From a checkpoint of a small segmentation model: encoder activation gelu, encoder widths [64, 128, 256, 512].
Rows from block 0 of the decoder of a small segmentation model, named by matrix and row number. Rows with one number belong to one channel. Each number is 128 + 24 x the weight over its row's rms, rounded and kept within 0 to 255. All counts start at 0. Numbers have three digits each. After the name is the row's rms in percent of the matrix's.
After each channel's rows are labels from the 100 images, of 14976, where the channel reaches its highest value: "responds to" is what is common among them. Only what is clearly more common there than usual is listed. The data: single toy objects rendered from many sides on busy backdrops.
# convs0: first 3x3 conv (decoder.mid.0.convs.0.weight, 192x192x3x3, each kernel summed), inputs 0-191
# convs1: second 3x3 conv (decoder.mid.0.convs.1.weight, 192x192x3x3, transposed, each kernel summed), outputs 0-191

convs0.182 047:131108159136137149121122168133144119166081099161151116135144147150117145100122147142087111116131142162125149132156073126127168102179142109116171127126095140094130164151131121137125148113128137087168163142136130140132139154123089101136125186117154119124140178107130136134114138156139168194102199101095148102101091186105128135157133149121125094143121119193122097142147085147087148130133106121100160129093103131178137152138140143135137115150142138111133141153144119104130130116136134137065135118131151111154137112152152123137113155127143172130138108091132122141140105152123137086
convs1.182 091:108127123114115139107122178194106144094133107122207138131119097129134143078168162117110111131169181177134134141086114117150142081129120111115090159114132132114131117117121109139116124148154141137137140132157144111116158131162087094114152123122143171120144152156079139093125149131110122104112119114102126132107120141131132137124102132136118088135175133097118113129140121142052110118103106103129089097164137166122174183148124113113108151171125123100133110121147135118150155155115131108137137124142162167117137144126127146085159128130104137130091155123144087178087098126147109136
responds to: truck

convs0.162 051:146110128109104123120093116105102101117189120121130106174130123115109123156118169125126112130147164120131139122113118103128155066117116120129116128079150105078092112101154130123155133106128126132119106112094135154058132133110181116148138129121163126165125175141113083111074137119136137185163146092140126135138125165132173112133155128165165145130136125162130136135119111130081157119132104127110099119119112107162113155146117120107168147121130149150128117126174086129133140122130103132096123111073113127150139144141119115162068120136137120113133126158153133054137169133153114079
convs1.162 104:172157112098110128099140130106167123120128096135150140119146114088137132092181139086106124116147126148132119132045127121182140140139147127140089142108165103100156127144134111118155120115153148116120139125141116130176109134100115134116101113115134119117143098138089115144113145135158107109116146119141148158096155113123106145114124125208113109121103145101112110138098144085043128119144137119128156119159100170108173128124116090127152107116156140160086111136108124088164138112124120118152076118146167127061111137127155129132114071178155130121137114121137129122133115135134120116
responds to: truck

convs0.157 041:131157114109153154070106115102151117109126112129134117147088130144076097155130127143133087134118144130131135134164141133118101123157131156152140094148132144124200153155107117100122120123109156147153126143119115125120148125138112115122121166127106109089139118144144137131043142132163134101070102081124130123093126159121113099156086119135117098151145125122136110117138177127124116124130110097091180159164127150155107147151104172105154127130086124134117160130116125106124085130178130132093153132125098119082148112101163107112094140140133167144107130102134133170163140124124154059
convs1.157 102:171174140100134087128137162100104099103120099148106118078135131130148095120150113123127152132153095118096143128124104136163105111139130101156097126122098163118070115124157110112154111144155084147122120186130157085116146094129147128117082123087121127084144096115171056160193165149137119107162128136135128141148155118136139131164125131123118123135130134143127148177112109054144130095123130120125130131098063157144150132130129115133089115105129146127109147129144093103120114115122122104147125120119173106159140136110136087105130124141116149138119059137142135130116135128125099140
responds to: truck

convs0.35 048:134088133142109082135091112096156103140095120134130131106099107154097110127109136102152074145151112107151102098108168110090120134111160116153136150108079114137103120093150152123142136151096165116165105117097158142165121119131138164131116075096077133149122132130135092136124107142127075113166122171123108123130145112161175115146111134153182134161108122167149101093138163150130103181124117121166107138104151117129097129105140132177139138145146149150144144121122162148127099131148104122157135125100128095136158130124091145126110123097120138108124136158157079111129183077142113120
convs1.35 088:109065123126173130135137104137096093092148158140125144136092120097176149108128193092152106128146108144149129154157098118145121101144129122070157143124157170134110101141125144119097117131150154134157138142091120168120126142116134153127134111156117105119126085137157119124136140145115127116102143130154122143076104169166128161075141071090111150100133058179119096140135140144089128109076146149121165152135102132152144102167126093118120138103153109084126146091103134136130135136153129131135105103138102120097151139141141149115153093126133103104159117126163148119142114122117157138
responds to: truck; barrel

convs0.125 058:131150113111156117113116152083119161124165123140154139131132098128100105163139085119133081121128121106106118107116133106109117122119138139114129097105139108112138103086129075139139126097102135088098132121100162109116095119123108102088127091128100111117113109079115082097104122087071150156131107140161127108130146127119120127148109114148143111166126136144114126126126148143095144158135113113092080129165121143106104155114105161152116096091095112110121116147127108148089069139115128123133121104130158103112121118132144117130109131151097113086137097131096105089115249124108126158
convs1.125 095:124109172143114150120150121092148081133095115130150144172110140136080111140114167094158173140139109122119128139121090100140093119130120134129171119154084154094137137107102109109110129127152106119127180119133149141090156106131167131114096117094123170118147091144121092122160141125148104102121138143178109130157172105150137144103104131133108142135119123102103147137106125134125125096103138130112119151108121169171188165133131150116136154113169156128096178108092134086156139120128126087160126084103108182099135121128125130160157150181159087099122129093128152123124092124146118126
responds to: truck

convs0.108 054:147136126119114182113109121099135127130134126151069120109161138139119120161170165102107099141120134117138138099098147145079104109135177114165141151099130134104160131151164146145153110185123143137112136152159117158136107160138097142164116136142115127153175149148155127131147144100125147180082090149139099137152116134127144112134137087154127139117114159141097139150119129135114135166143087149108135121142135123149113130120106153157136097136157127169124172118147080180098123114149118121073119114163118106144117093102155135114103138135199168128090096123164150117124183129145145114
convs1.108 096:087123104140126126142113111128119124129130126114151080125098121147128121153063125149101087128157121143114151126155165129127137146117157102137118123113164110156159118120119129157156125141159089118120119110151137158145141153120109194099139131168171152098129105133162125096120176179119143112106122130137142110137124141145132129148141148073079182104162171132109081108134118127116147130130135116123115124136129172139111096105116126098130133210150068131147134108126115138163133161154113133090118167130118129169105163124106171100154140109148141120149175118157164160107099138139105114
responds to: truck; house

convs0.80 041:125108147164132131145139140124165112120108122152152158141112170120130128103155121116169108110116099114161121145123142110142111128130119123164130087150144141104182125121102095136157165135150145137094107110140108145174151194105082122156107143134161104147123152120112146110110155145143161098134138153142108077117143136112083143119130156171161116137110135121128110106174094093121159110146071139108076146128146112143091107148159153142158136114074161129124155130142138094162145183146125095174137143111172133164124142146132144159089115097145119091163133118106112110160127143106108109
convs1.80 102:108189121126143155115103118107098096136144142137153101126167153140096131211135074138138182137142129090143141125117131136103113120137149134164158132134092134103110088137135144173106132157142161121115126102155157136049113099113109144115105120133133109102125093135145131082133123113145095115106140112150113144154130116179149162121100175127128189107164128152130127154135148187145122137093114090123114116090125097154140109137110171150134109153155146117138122107119123124136119125132112133098117078110117090136171119122129115115148141157143134087111125178126135158142131146144150095
responds to: house